config.yaml
model: "audio frame classifier"
dataset: "melodies that start on their tonic, played by one synthesised instrument"
train_examples: 26041
time_shift_ms: 100
n_mels: 40
hop_length: 160
input: "log_mel"
spec_augment: true
win_length: 400
num_classes: 72
output_stride: 4
arch: "conformer"
norm: "layernorm"
hidden_act: "relu"
mlp_ratio: 3
head_dim: 64
fused_qkv: false
qk_norm: false
inner_norm: false
moe: "top_k"
drop_path: 0.1
num_experts: 16
moe_every: 2
expert_mlp_ratio: 0.5
experts_per_token: 2
shared_expert: false
subsampling: 4
layers: 8
width: 256
positions: "learned"
kernel_size: 15
residual_init: "none"
optimizer: "soap"
beta2: 0.99
learning_rate: 0.0015
beta1: 0.95
shampoo_beta: 0.95
eps: 1e-08
precondition_frequency: 50
max_precond_dim: 1536
one_sided: true
adamw_lr_other_params: 0.00075
max_grad_norm: 1.0
max_steps: 6000
batch_size: 64
epochs: 14.7
lr_schedule: "wsd"
decay_fraction: 0.3
final_lr_fraction: 0
warmup_steps: 120
weight_decay: 0.4
adamw_weight_decay_other_params: 0
Rows from block 3 of a small audio frame classifier, named by matrix and row number. Rows with one number belong to one neuron. Each number is 200 + 20 x the weight over its row's rms, rounded and kept within 0 to 999. All counts start at 0. After the name is the row's rms in percent of the matrix's.
After each neuron's rows are labels from the 100 clips, of 14976, where the neuron reaches its highest value: "loudest band" is the band of the loudest frequency at the time of the peak. Only what is clearly more common there than usual is listed. The data: melodies that start on their tonic, played by one synthesised instrument.
# fc1: first MLP up (model.blocks.3.ff1.fc1.weight, 768x256), inputs 128-255
# fc2: first MLP down (model.blocks.3.ff1.fc2.weight, 256x768, transposed), outputs 128-255

fc1.304,110,171,237,169,200,226,171,206,206,183,178,203,177,210,210,172,184,192,191,204,203,188,206,245,206,218,243,223,198,184,207,227,208,182,195,195,185,175,222,214,200,246,173,221,211,191,200,182,169,211,221,157,241,172,190,215,172,208,152,225,223,199,204,198,230,190,184,229,194,198,211,193,200,211,211,203,190,222,177,199,184,182,195,230,212,181,179,195,201,207,188,202,190,176,200,207,184,194,212,212,196,189,234,203,217,207,208,188,210,229,188,237,170,213,174,222,199,176,224,185,159,179,152,202,220,246,233,210,208
fc2.304,104,202,205,208,197,223,154,204,231,223,196,216,199,234,195,221,194,184,205,159,183,208,216,151,227,191,216,203,201,218,186,184,178,232,203,213,221,194,200,199,204,219,196,198,206,205,201,169,200,186,157,235,204,226,200,206,212,180,207,222,218,210,234,222,211,169,190,180,190,210,168,190,200,227,174,218,233,196,192,194,183,182,216,184,197,205,186,198,233,179,212,222,216,181,187,217,230,205,177,248,174,195,183,218,201,157,212,188,165,225,154,196,221,186,221,173,170,221,204,189,208,220,176,180,210,209,219,173,199
loudest band: 1000 to 2000 Hz

fc1.212,088,209,221,203,188,186,200,220,207,168,169,183,189,198,229,198,161,192,257,182,200,221,205,196,184,175,185,202,203,171,212,190,202,188,223,199,202,182,190,189,196,199,203,183,182,183,185,181,248,185,172,213,175,214,187,224,195,206,194,188,225,198,230,185,260,135,174,181,218,223,186,222,181,213,215,180,196,198,190,197,197,195,209,204,204,188,194,222,193,220,198,235,190,204,208,194,206,226,215,135,194,199,176,202,215,210,254,179,202,212,199,193,195,204,215,204,208,213,172,180,195,208,228,186,218,206,227,196,187
fc2.212,086,164,172,206,216,177,199,204,170,184,202,176,204,195,232,194,175,203,216,205,219,199,181,197,197,220,195,215,193,176,227,208,164,200,194,161,230,203,151,203,198,191,232,178,193,190,178,204,226,200,187,213,203,184,203,174,198,215,153,229,215,222,212,222,223,210,193,169,218,230,191,176,185,176,213,204,200,217,190,183,246,229,210,202,154,223,213,162,194,199,219,227,170,205,206,226,186,209,182,219,235,202,182,240,219,183,199,228,226,193,177,191,177,165,226,197,195,172,198,204,172,191,226,198,207,226,195,230,186
loudest band: 500 to 1000 Hz

fc1.210,093,217,179,234,186,209,186,235,201,168,185,183,203,183,150,211,216,186,210,194,160,167,183,205,190,212,150,183,219,191,201,221,236,201,179,169,223,187,178,164,218,188,187,204,175,167,223,215,221,241,195,195,186,220,189,224,197,223,190,200,207,188,199,220,197,206,207,197,179,200,173,230,162,176,178,214,188,188,204,215,186,166,174,232,216,167,192,204,215,245,196,191,217,226,193,190,230,166,190,174,202,209,177,202,213,201,178,201,220,206,202,274,212,188,190,188,182,176,219,195,180,183,216,202,212,204,165,207,215
fc2.210,098,224,218,197,197,195,149,211,193,204,177,163,206,202,214,218,198,214,216,213,201,199,193,134,236,175,181,195,211,233,203,167,200,226,201,200,206,220,195,230,204,192,159,185,211,192,205,212,211,189,199,204,207,176,207,209,223,187,207,213,216,203,183,211,185,200,214,205,213,181,201,209,158,208,222,226,180,175,206,195,191,222,183,214,163,190,216,224,182,174,216,181,180,228,202,218,221,211,190,215,197,174,172,195,160,191,221,212,177,198,198,176,199,217,207,199,205,216,193,192,177,191,211,215,200,183,207,209,200
loudest band: 250 to 500 Hz

fc1.66,096,212,192,188,198,170,227,221,180,204,163,208,198,187,198,189,200,188,218,143,184,208,196,186,198,215,175,179,177,201,219,187,220,204,143,222,190,214,229,169,210,202,194,217,202,204,187,197,172,172,199,179,146,196,206,227,219,220,178,189,182,231,237,176,190,192,196,224,177,202,218,223,221,185,205,192,216,148,222,252,222,181,194,194,170,230,194,182,184,214,201,196,217,230,207,163,192,188,184,200,267,197,184,171,187,170,211,188,207,172,208,186,166,212,196,223,188,207,174,201,189,232,194,179,230,179,218,215,179
fc2.66,103,208,198,186,201,212,202,180,168,213,247,208,218,172,189,191,189,181,233,202,199,206,206,167,196,205,205,197,161,201,218,199,195,217,182,194,216,232,194,201,199,189,214,226,170,193,203,181,200,212,221,207,231,214,201,169,218,201,192,228,189,225,221,189,207,213,190,207,193,194,222,241,207,218,205,224,231,194,200,176,185,192,163,177,181,209,179,155,194,179,212,199,200,191,176,179,225,214,213,211,210,200,206,196,201,243,180,198,174,194,212,175,193,178,240,227,244,206,184,174,185,223,175,224,186,184,148,208,220
loudest band: 500 to 1000 Hz

fc1.82,099,195,209,182,198,200,194,197,174,174,186,189,212,180,172,176,201,179,243,231,187,211,192,242,179,180,160,190,232,192,173,218,220,195,209,200,200,184,201,194,226,196,187,194,239,213,218,202,193,220,216,201,212,195,237,229,208,220,217,194,213,169,192,187,212,203,195,168,199,200,251,203,188,186,234,201,224,210,174,178,190,211,175,186,200,213,195,196,184,206,187,178,196,230,193,191,194,175,206,203,192,187,253,216,217,185,201,220,209,218,204,228,199,184,202,218,196,166,189,196,166,227,244,204,222,176,205,230,184
fc2.82,102,180,218,239,191,214,172,216,173,198,245,168,199,182,202,188,205,224,234,219,199,209,171,187,204,200,198,191,196,219,204,177,223,218,199,211,222,180,191,161,186,217,167,218,229,192,234,193,173,188,173,210,229,189,198,193,211,193,194,221,210,184,209,217,213,219,182,204,187,230,166,225,192,236,205,210,192,227,213,221,185,247,176,220,217,192,208,186,179,158,235,213,188,156,217,169,214,159,198,239,200,203,189,164,214,218,195,206,181,221,206,238,192,213,202,199,181,215,214,198,202,224,194,237,179,210,210,223,194
loudest band: 250 to 500 Hz

fc1.173,107,187,168,173,204,220,196,190,184,194,178,230,208,194,186,201,224,223,226,234,167,208,204,199,180,215,202,204,228,211,168,196,221,194,178,198,190,240,159,202,192,160,207,209,202,181,219,210,234,189,207,225,229,196,174,201,210,220,207,246,203,166,181,180,201,201,160,192,203,195,225,213,140,157,201,198,197,194,252,237,213,205,179,206,211,203,211,188,229,189,184,187,214,180,200,217,221,196,207,188,216,209,187,224,236,221,243,224,176,215,171,157,192,209,182,191,211,185,178,190,225,201,189,187,205,186,193,226,208
fc2.173,107,183,209,198,204,190,232,216,226,177,170,176,229,166,192,234,172,199,230,239,193,188,193,176,158,200,223,202,203,185,212,195,202,190,223,224,201,203,217,206,186,160,178,194,188,209,227,172,191,234,189,203,191,242,205,192,159,215,213,181,205,199,207,213,208,214,240,177,193,181,204,225,218,178,189,227,226,194,182,139,197,203,193,209,160,189,235,181,205,201,163,186,189,195,201,218,216,191,202,201,190,180,188,198,216,220,214,233,194,198,178,189,220,205,206,222,190,174,213,205,202,189,188,195,208,156,192,204,198
loudest band: 1000 to 2000 Hz

fc1.311,072,193,186,193,180,215,213,185,216,200,183,192,201,206,217,187,222,209,200,164,212,182,182,249,200,199,183,213,198,215,197,210,224,183,211,169,177,194,175,162,233,226,183,196,192,182,184,204,228,198,219,237,190,190,198,247,194,205,206,220,190,233,242,183,195,215,202,187,219,208,164,225,215,210,184,233,245,188,215,222,210,185,192,202,205,261,203,181,229,161,233,163,199,181,186,193,220,179,198,209,200,258,214,204,238,215,195,196,205,204,197,201,235,163,252,165,232,180,202,213,227,190,219,179,208,189,192,183,163
fc2.311,074,209,206,208,212,197,175,233,179,234,251,173,183,202,189,210,194,148,196,215,188,197,197,194,186,205,177,196,206,202,182,196,183,191,202,171,192,198,198,191,229,226,223,205,230,183,200,224,194,208,197,161,226,206,219,229,219,216,225,196,217,224,192,184,168,243,193,220,219,162,205,197,198,191,196,189,191,205,177,181,200,241,225,180,188,243,202,190,208,177,184,154,184,189,210,174,161,216,226,176,187,206,215,197,184,206,184,219,165,192,168,161,178,214,206,231,210,171,192,174,184,192,204,182,203,190,207,188,215
loudest band: 2000 to 4000 Hz

fc1.198,119,169,197,192,204,180,206,197,191,178,154,231,218,161,240,184,201,169,174,189,182,210,189,195,208,184,225,169,228,198,229,188,225,192,207,188,180,181,218,199,168,204,191,203,210,210,211,198,220,221,217,215,192,191,202,200,212,155,208,231,203,250,163,217,203,210,181,205,193,204,180,197,197,203,194,133,191,212,217,214,188,181,166,215,195,162,167,223,189,203,218,233,206,188,203,182,196,199,197,205,204,251,182,209,233,204,246,223,185,201,189,201,206,171,212,194,196,192,179,229,193,182,210,214,217,211,185,207,227
fc2.198,125,173,178,236,216,206,182,204,226,208,232,198,191,215,190,203,209,169,179,178,205,199,203,222,172,225,205,195,234,220,223,192,255,220,198,167,207,201,199,199,202,199,171,192,173,209,206,204,216,170,198,195,217,211,221,201,237,229,190,210,226,171,217,195,192,178,209,216,203,203,196,228,226,193,193,169,166,198,155,188,193,188,190,212,231,212,194,167,171,225,189,160,183,168,198,232,179,196,212,183,215,227,230,189,201,185,180,236,204,197,208,214,179,180,180,192,237,216,216,188,177,242,172,179,154,153,193,240,178
loudest band: 1000 to 2000 Hz

fc1.108,103,221,209,217,190,210,205,195,206,225,175,225,204,197,184,249,221,221,208,206,200,206,212,229,208,223,199,234,205,209,201,221,206,174,202,228,181,195,195,227,238,215,209,184,231,197,197,217,238,203,200,192,193,218,206,220,199,156,210,230,182,168,195,213,224,205,218,179,185,189,158,209,185,186,206,180,193,208,197,191,189,172,234,198,198,218,191,219,222,200,179,206,232,203,190,219,191,172,209,197,189,193,199,182,217,194,206,208,230,225,226,183,203,214,182,160,182,218,171,200,222,221,234,231,162,212,183,191,238
fc2.108,096,196,175,203,205,193,219,211,223,209,274,245,229,185,202,169,217,167,212,175,188,181,186,174,182,194,168,188,214,203,219,182,206,194,213,157,213,199,167,177,171,211,188,210,160,202,184,189,198,212,214,189,183,162,180,226,179,209,217,202,186,197,191,213,176,207,187,219,233,208,214,212,175,193,213,209,167,204,217,188,216,195,196,197,198,198,194,212,212,176,166,170,219,198,189,216,186,188,161,152,202,228,209,203,188,199,211,205,164,198,192,183,183,169,202,203,199,221,199,194,198,201,195,172,191,189,184,194,258
loudest band: 4000 to 8000 Hz

fc1.602,110,204,203,186,190,203,196,221,204,236,207,204,229,178,212,206,203,207,187,175,224,193,201,220,202,219,217,223,210,187,174,181,243,201,207,209,163,212,195,197,183,232,188,216,223,216,208,177,231,179,188,206,236,170,222,237,178,204,194,215,208,208,190,206,184,194,196,207,198,215,201,169,187,172,191,205,199,161,191,238,222,179,180,208,219,210,209,193,180,223,220,230,191,189,167,161,210,211,176,198,187,224,179,212,177,198,220,201,209,201,165,198,210,184,204,204,222,207,201,186,166,200,185,211,202,163,201,186,194
fc2.602,117,242,173,214,200,205,181,197,165,179,175,192,183,206,189,163,159,205,205,203,224,189,208,185,194,235,208,221,224,204,211,220,197,205,170,199,203,218,202,199,178,207,171,207,242,234,214,189,201,228,225,200,225,192,246,221,228,206,202,201,211,204,208,193,233,195,179,180,180,221,176,211,216,184,198,205,200,186,227,220,228,187,171,195,178,226,231,217,234,215,209,188,221,197,219,178,206,213,167,210,196,196,204,182,180,210,186,177,180,202,195,207,192,185,216,205,184,198,173,161,191,211,228,224,229,191,178,185,201
loudest band: 2000 to 4000 Hz; 1000 to 2000 Hz

fc1.442,106,197,194,190,167,162,250,208,206,228,201,207,199,242,197,186,200,229,192,197,214,198,172,207,189,206,184,204,208,205,198,188,238,206,188,199,156,210,248,181,203,162,197,195,216,229,181,184,223,200,212,199,195,206,234,194,197,219,174,170,194,210,186,162,169,209,200,217,216,216,206,181,215,203,230,223,169,175,206,258,233,218,180,179,221,222,209,195,197,241,220,211,208,201,206,168,212,200,219,184,216,198,224,200,225,203,234,179,193,215,173,192,167,181,208,172,175,192,191,188,178,216,238,221,162,196,207,185,201
fc2.442,108,184,195,206,188,192,201,198,195,181,188,191,203,194,203,206,192,191,227,173,227,233,185,213,179,212,186,216,200,183,224,213,199,201,198,207,173,240,206,209,210,218,167,196,173,190,186,210,216,215,229,175,204,209,200,209,189,192,195,218,219,179,212,185,203,183,214,180,188,203,156,202,206,183,226,221,215,208,215,239,222,186,169,234,190,226,228,200,235,222,192,186,193,189,198,188,203,189,130,195,192,192,175,165,191,195,199,218,172,222,220,203,233,189,224,212,245,218,170,149,162,214,225,172,206,165,198,161,219
loudest band: 2000 to 4000 Hz

fc1.303,123,220,211,191,237,190,206,202,232,267,186,203,229,197,224,188,187,179,215,192,254,200,194,226,196,225,178,200,183,201,214,174,237,156,201,207,174,199,232,197,211,165,212,216,199,208,181,187,174,197,195,203,181,208,192,197,184,214,195,209,204,221,183,180,169,223,197,238,194,204,228,186,211,223,172,206,209,149,227,255,214,211,206,213,261,235,198,195,188,201,205,201,195,198,193,187,222,216,178,175,203,185,207,195,204,228,240,198,202,206,195,188,192,201,213,159,166,207,197,205,189,193,229,202,234,189,184,206,195
fc2.303,112,205,189,213,196,207,207,218,198,242,175,212,204,209,197,170,151,218,206,206,242,239,184,222,198,194,195,218,203,211,203,218,211,159,176,188,197,198,200,195,207,192,201,219,203,218,230,223,187,207,179,213,205,202,209,225,210,244,193,228,191,192,193,194,198,205,193,185,189,201,176,181,219,190,217,209,211,163,211,285,219,208,167,171,205,229,227,192,205,178,214,211,220,185,214,197,200,188,207,212,214,239,181,177,196,236,184,200,185,201,205,214,187,182,185,218,176,211,157,148,174,194,224,215,215,165,187,177,213
loudest band: 2000 to 4000 Hz

fc1.616,105,234,196,226,204,211,170,225,201,223,171,247,211,207,216,212,214,198,194,176,194,188,228,201,214,170,191,195,223,213,207,196,200,195,220,216,194,205,209,206,219,187,223,221,176,176,204,208,181,226,147,185,207,207,213,193,220,174,189,240,215,188,202,209,168,244,220,211,194,209,205,189,211,126,202,183,186,220,207,226,174,207,216,214,205,215,194,221,212,196,197,211,214,199,230,205,185,156,181,178,207,194,186,167,218,230,219,195,180,207,220,196,213,218,183,201,225,195,203,181,203,233,204,213,214,201,195,208,254
fc2.616,099,242,201,201,196,197,239,170,219,216,227,224,228,206,208,222,202,174,195,165,204,205,213,205,193,222,222,161,189,228,158,235,184,223,200,185,191,189,221,155,209,194,195,204,175,183,194,217,214,228,256,157,177,203,205,212,205,172,223,204,209,229,147,185,218,168,204,200,217,215,218,193,171,194,213,222,206,182,222,239,195,179,237,206,192,170,187,214,213,198,170,174,181,217,198,206,203,214,171,165,186,218,230,205,219,200,201,190,221,214,181,195,185,228,195,216,215,229,188,235,179,182,190,182,216,205,189,196,198
loudest band: 4000 to 8000 Hz

fc1.726,100,211,204,209,212,163,212,190,193,217,178,186,244,216,211,170,192,201,198,214,184,220,216,198,207,282,179,204,250,195,196,207,199,223,213,214,252,209,227,173,211,178,222,189,219,185,230,223,207,197,229,162,252,176,226,194,187,191,168,206,203,209,214,222,194,210,174,216,217,256,191,196,203,193,232,210,174,214,240,202,203,166,193,212,172,213,197,227,181,233,233,198,218,208,177,206,205,157,224,215,200,231,167,198,185,202,196,188,178,195,158,198,200,198,197,203,159,161,195,177,177,204,194,196,173,216,209,206,224
fc2.726,094,199,186,182,181,215,215,189,191,168,224,206,191,191,171,200,210,202,206,216,176,210,204,202,187,164,219,207,190,221,229,225,168,229,172,173,169,201,160,196,202,177,178,223,197,175,168,184,196,200,192,205,155,221,210,197,229,224,188,198,195,219,199,194,176,204,196,195,211,207,197,222,177,188,150,221,207,230,209,191,209,192,198,167,203,175,199,211,210,203,217,157,185,170,212,188,213,185,180,175,193,196,213,200,231,212,200,193,207,233,233,197,189,205,201,230,209,182,231,192,203,172,192,185,246,200,210,183,171
loudest band: 1000 to 2000 Hz

fc1.453,105,201,221,184,218,206,190,210,258,233,178,215,237,174,155,194,216,215,221,171,211,190,237,209,238,195,207,173,231,210,199,188,161,182,211,195,210,172,175,195,251,208,215,196,208,212,197,201,188,227,169,189,207,211,163,195,183,197,174,194,213,238,179,202,222,202,201,221,211,220,215,205,178,190,197,205,249,208,177,204,211,219,186,245,189,210,212,201,218,187,160,185,239,189,177,180,191,153,178,181,177,236,218,223,230,213,173,187,222,194,200,183,191,172,170,181,199,194,179,191,216,201,194,175,220,208,218,202,205
fc2.453,110,178,198,199,216,228,190,187,163,198,239,174,214,152,179,196,222,186,231,195,195,208,173,189,192,215,221,214,202,231,208,195,214,196,202,191,184,192,179,190,198,220,197,172,195,191,222,201,208,204,190,176,194,199,147,222,208,218,229,169,224,211,210,202,192,176,192,176,223,200,174,210,188,198,190,213,211,217,214,229,190,175,182,173,223,173,203,158,188,179,194,196,183,179,209,197,210,199,193,190,227,210,261,188,213,210,191,192,201,205,185,224,180,220,177,200,164,203,205,209,150,192,201,209,201,204,203,183,169
loudest band: 500 to 1000 Hz

fc1.504,095,217,212,181,177,203,236,214,184,210,166,231,209,204,189,169,188,196,194,178,192,206,187,217,187,193,154,179,196,198,214,192,187,198,184,222,198,221,181,197,188,185,204,201,209,197,174,190,220,178,179,182,145,188,188,191,202,172,187,222,202,195,191,191,199,161,156,230,209,205,198,205,169,171,177,237,212,190,190,145,204,204,191,194,183,174,226,206,199,182,197,192,172,197,193,191,175,208,195,185,227,218,182,201,202,171,225,190,165,204,178,186,200,186,192,209,172,187,192,193,177,168,232,194,173,157,193,186,239
fc2.504,109,167,196,226,232,206,180,218,194,203,308,169,223,207,202,229,168,168,231,216,194,194,188,201,200,222,197,192,206,199,188,198,212,211,170,181,218,206,183,181,226,197,200,202,179,203,183,193,189,203,193,213,190,194,203,203,197,186,230,177,193,195,204,186,158,182,198,238,211,217,196,186,202,182,208,198,191,186,223,197,190,203,216,181,210,183,191,196,186,200,204,171,196,203,177,183,205,203,152,171,208,203,209,203,206,172,195,218,190,180,193,195,188,207,178,187,206,194,188,179,189,187,198,203,189,209,174,169,197
loudest band: 4000 to 8000 Hz

fc1.407,107,215,242,199,171,205,218,214,207,215,161,177,193,227,197,193,181,215,220,197,218,225,187,222,183,195,157,214,164,194,206,202,209,233,211,200,185,207,188,183,224,167,201,194,205,207,202,165,209,204,217,188,227,208,196,209,210,209,169,223,195,198,215,224,210,197,231,198,208,168,197,191,195,213,187,195,202,181,217,227,184,180,199,220,214,225,205,220,193,191,229,183,197,204,204,225,177,201,204,199,174,228,189,202,182,215,198,186,190,214,213,212,195,211,208,197,188,224,215,205,201,213,198,245,194,182,173,212,211
fc2.407,107,197,155,225,202,189,184,216,205,191,225,231,200,202,210,211,189,196,222,197,216,176,200,228,237,206,229,231,223,195,223,169,224,239,184,199,223,197,211,215,180,215,223,179,184,209,193,184,209,192,203,209,177,205,219,228,182,183,171,187,199,186,193,236,182,139,218,205,188,174,175,166,212,181,194,204,197,236,225,205,175,190,177,238,208,165,206,197,198,208,215,207,198,170,199,184,211,161,198,197,183,188,161,223,189,225,193,196,201,191,206,200,215,171,204,156,149,166,201,225,210,197,199,208,197,199,231,168,191
loudest band: 250 to 500 Hz

fc1.153,100,198,256,195,195,221,217,195,194,188,196,190,182,245,204,188,188,185,179,217,178,189,219,209,173,217,214,225,192,157,212,230,191,223,178,215,194,201,227,200,184,215,198,229,186,173,204,220,191,233,198,196,256,206,203,242,192,199,148,203,234,172,195,183,185,187,192,198,183,210,231,205,212,230,217,226,222,223,184,181,205,201,263,199,202,202,159,216,227,197,228,191,203,170,191,207,199,204,213,190,226,175,208,221,211,192,205,193,173,257,177,195,206,206,210,200,188,179,208,233,199,209,184,211,202,209,199,174,193
fc2.153,103,185,186,200,217,200,200,208,224,210,165,193,230,195,206,219,176,206,239,150,198,235,212,161,222,180,220,204,215,192,195,191,196,235,194,229,238,158,175,231,210,202,188,232,201,187,245,196,187,200,194,222,200,197,190,210,202,178,223,209,215,191,235,215,201,199,215,212,181,199,182,210,168,166,191,226,209,198,184,210,178,211,195,188,184,197,208,179,197,175,190,195,193,178,192,188,236,198,214,230,167,185,203,259,211,197,198,216,183,227,185,203,224,189,193,183,194,204,192,185,212,174,149,191,222,230,206,201,232
loudest band: 1000 to 2000 Hz

fc1.666,106,222,169,218,178,211,168,227,203,156,174,223,204,195,178,230,230,177,217,208,140,188,177,197,197,218,175,195,209,175,183,220,238,216,190,177,191,219,181,181,221,177,200,210,191,187,205,210,227,212,145,186,200,240,198,232,205,215,186,196,198,167,186,182,191,221,222,207,162,200,177,229,171,181,183,195,206,181,193,242,181,172,189,222,223,191,202,176,219,243,178,209,213,214,219,205,228,181,185,215,201,215,155,188,182,190,192,181,209,205,227,240,242,197,195,191,214,199,219,216,187,211,222,222,212,198,171,211,199
fc2.666,111,198,216,223,218,222,181,211,171,180,187,171,187,209,185,224,179,214,210,187,200,190,192,182,214,179,191,159,199,212,207,164,185,253,231,186,243,198,205,217,205,192,156,212,199,186,160,195,192,186,197,242,205,200,217,218,185,180,182,199,229,192,178,218,194,224,217,212,189,196,167,210,153,215,230,217,182,172,197,195,206,242,194,204,187,192,236,221,197,196,220,200,175,237,215,199,204,195,202,183,208,199,199,208,175,208,244,185,207,185,206,184,179,195,201,184,199,236,203,199,182,165,203,207,191,210,195,190,210
loudest band: 250 to 500 Hz

fc1.268,107,179,208,197,193,196,189,190,197,195,184,183,223,221,194,202,198,175,167,206,210,175,222,202,241,191,183,196,196,202,198,203,193,201,216,183,199,209,195,194,179,202,230,250,212,180,197,183,170,184,186,207,176,171,206,173,192,205,202,190,243,204,244,232,201,200,221,224,211,198,205,199,219,190,194,264,233,227,172,215,193,205,220,222,191,199,213,181,204,208,202,164,207,211,223,181,228,216,204,165,215,211,225,200,185,193,219,208,181,185,181,194,202,232,205,208,170,235,224,196,208,192,244,173,180,147,207,205,214
fc2.268,107,194,219,206,179,232,222,176,191,187,242,219,185,226,192,195,213,192,176,193,191,199,152,181,193,223,210,245,179,233,189,214,170,215,193,208,189,198,221,232,223,219,277,181,165,186,197,228,217,205,200,199,190,209,194,222,204,228,212,193,218,171,217,207,217,192,191,240,188,202,262,203,189,192,212,201,184,178,188,195,182,188,197,209,210,201,190,194,203,197,203,202,195,170,199,220,164,218,154,190,195,209,216,222,192,193,224,206,201,225,212,212,227,209,168,214,170,194,195,185,209,199,211,216,168,193,138,228,221
loudest band: 250 to 500 Hz

fc1.541,111,204,206,184,177,196,176,212,218,203,174,207,210,200,200,187,232,182,239,201,214,229,204,191,195,194,170,201,196,191,216,200,216,191,184,196,210,198,213,196,219,208,230,229,197,235,159,238,187,182,171,182,154,219,198,209,202,194,198,198,214,226,204,171,200,172,264,191,178,204,206,194,206,153,204,205,231,252,210,185,182,159,178,199,235,208,238,177,194,183,191,195,188,197,169,194,202,187,184,184,179,219,192,195,180,207,204,229,179,196,228,200,208,177,204,223,181,185,203,253,210,209,214,178,165,226,190,203,180
fc2.541,123,180,209,206,203,166,218,193,186,205,178,232,205,176,183,221,188,203,232,166,234,180,170,195,209,235,222,167,137,180,189,189,195,235,216,215,171,191,207,179,172,211,217,195,191,241,211,165,212,191,217,177,196,191,212,219,200,217,180,203,201,188,206,203,188,172,232,217,182,181,182,182,239,211,220,180,230,180,191,208,202,194,193,207,214,201,198,205,195,204,182,209,205,214,202,188,220,203,194,196,195,208,176,199,245,170,203,194,222,175,217,225,187,227,197,206,166,211,227,176,163,194,171,228,195,211,205,220,193
loudest band: 500 to 1000 Hz

fc1.488,101,203,193,201,205,237,180,219,175,204,190,177,216,197,182,212,195,196,213,203,216,179,160,221,203,196,179,184,238,202,216,206,231,189,206,205,207,226,200,194,188,174,193,230,210,146,183,194,220,182,205,199,224,188,189,206,195,167,216,230,198,172,150,186,198,202,202,190,202,218,197,210,203,163,207,180,180,198,205,222,214,188,210,169,210,207,218,236,207,199,189,213,212,222,200,214,182,172,223,151,208,228,196,205,170,169,203,194,194,228,173,200,198,177,176,228,168,189,184,209,196,192,206,213,219,196,203,227,213
fc2.488,101,177,192,204,205,187,201,215,216,207,208,204,196,218,195,192,147,207,207,179,207,193,185,201,202,194,208,183,160,229,235,202,194,210,185,198,220,189,180,194,197,194,186,207,203,216,195,169,206,173,185,219,230,198,233,221,203,221,200,207,197,193,184,205,192,167,166,213,219,174,227,202,189,244,151,179,181,205,190,188,218,164,200,194,178,183,186,230,216,165,203,198,198,142,179,176,208,166,209,182,213,198,188,186,191,216,237,181,206,193,177,146,197,214,213,184,194,173,209,184,191,216,199,208,191,221,152,171,204
loudest band: 250 to 500 Hz

fc1.742,107,205,225,187,193,223,213,192,156,227,194,223,209,204,210,200,208,180,228,182,187,169,182,205,204,197,210,206,207,219,177,208,194,211,187,177,180,195,201,168,185,181,187,187,191,208,216,189,210,187,203,208,162,180,191,215,220,169,208,213,187,200,194,204,223,179,229,224,177,182,204,175,173,204,188,184,219,224,200,177,175,214,166,164,203,193,240,195,187,182,206,237,173,199,181,201,183,217,227,190,189,214,211,193,225,172,198,201,188,212,177,186,175,210,211,179,184,165,217,175,183,242,179,179,176,204,174,192,245
fc2.742,109,190,219,215,196,205,207,208,185,212,429,185,194,185,192,202,221,187,198,202,211,168,204,173,204,222,225,188,196,221,201,187,201,222,182,206,199,210,197,177,211,184,206,199,159,209,214,210,203,191,183,189,173,208,218,250,185,196,207,189,176,215,183,193,202,181,196,197,190,175,203,196,200,209,189,195,216,214,212,175,205,208,215,193,219,188,168,208,196,197,197,183,200,198,185,178,183,223,188,212,211,207,199,191,187,235,212,226,218,206,212,204,201,196,195,198,202,186,185,186,200,192,192,193,198,216,198,185,246
loudest band: 4000 to 8000 Hz

fc1.394,070,200,211,205,215,202,215,219,207,202,166,151,173,182,182,192,190,215,238,211,235,208,199,244,199,194,209,215,208,223,179,211,212,204,211,201,201,228,234,193,210,183,244,201,193,160,198,164,170,196,201,173,217,203,219,263,204,207,192,228,218,218,223,178,157,219,173,200,216,183,140,209,220,205,232,183,199,206,222,200,189,178,167,220,221,206,225,209,212,191,221,169,218,210,181,240,154,210,230,221,221,187,184,198,192,209,203,187,211,185,221,184,219,193,190,186,180,208,225,226,193,178,174,208,179,203,197,203,177
fc2.394,067,216,182,207,164,202,176,187,207,186,200,202,168,210,219,214,190,210,215,171,197,222,205,201,201,193,232,181,223,174,197,201,210,209,171,184,249,188,192,190,205,237,208,229,210,193,221,192,207,229,218,258,214,190,212,217,177,185,202,216,211,176,240,226,209,207,200,214,202,201,174,188,208,206,198,214,248,201,175,188,203,190,184,223,172,170,225,192,164,184,207,199,161,163,252,172,210,152,179,212,202,168,174,192,225,222,182,231,173,201,227,230,211,176,205,182,181,207,203,198,220,239,163,192,222,172,225,199,167
loudest band: 250 to 500 Hz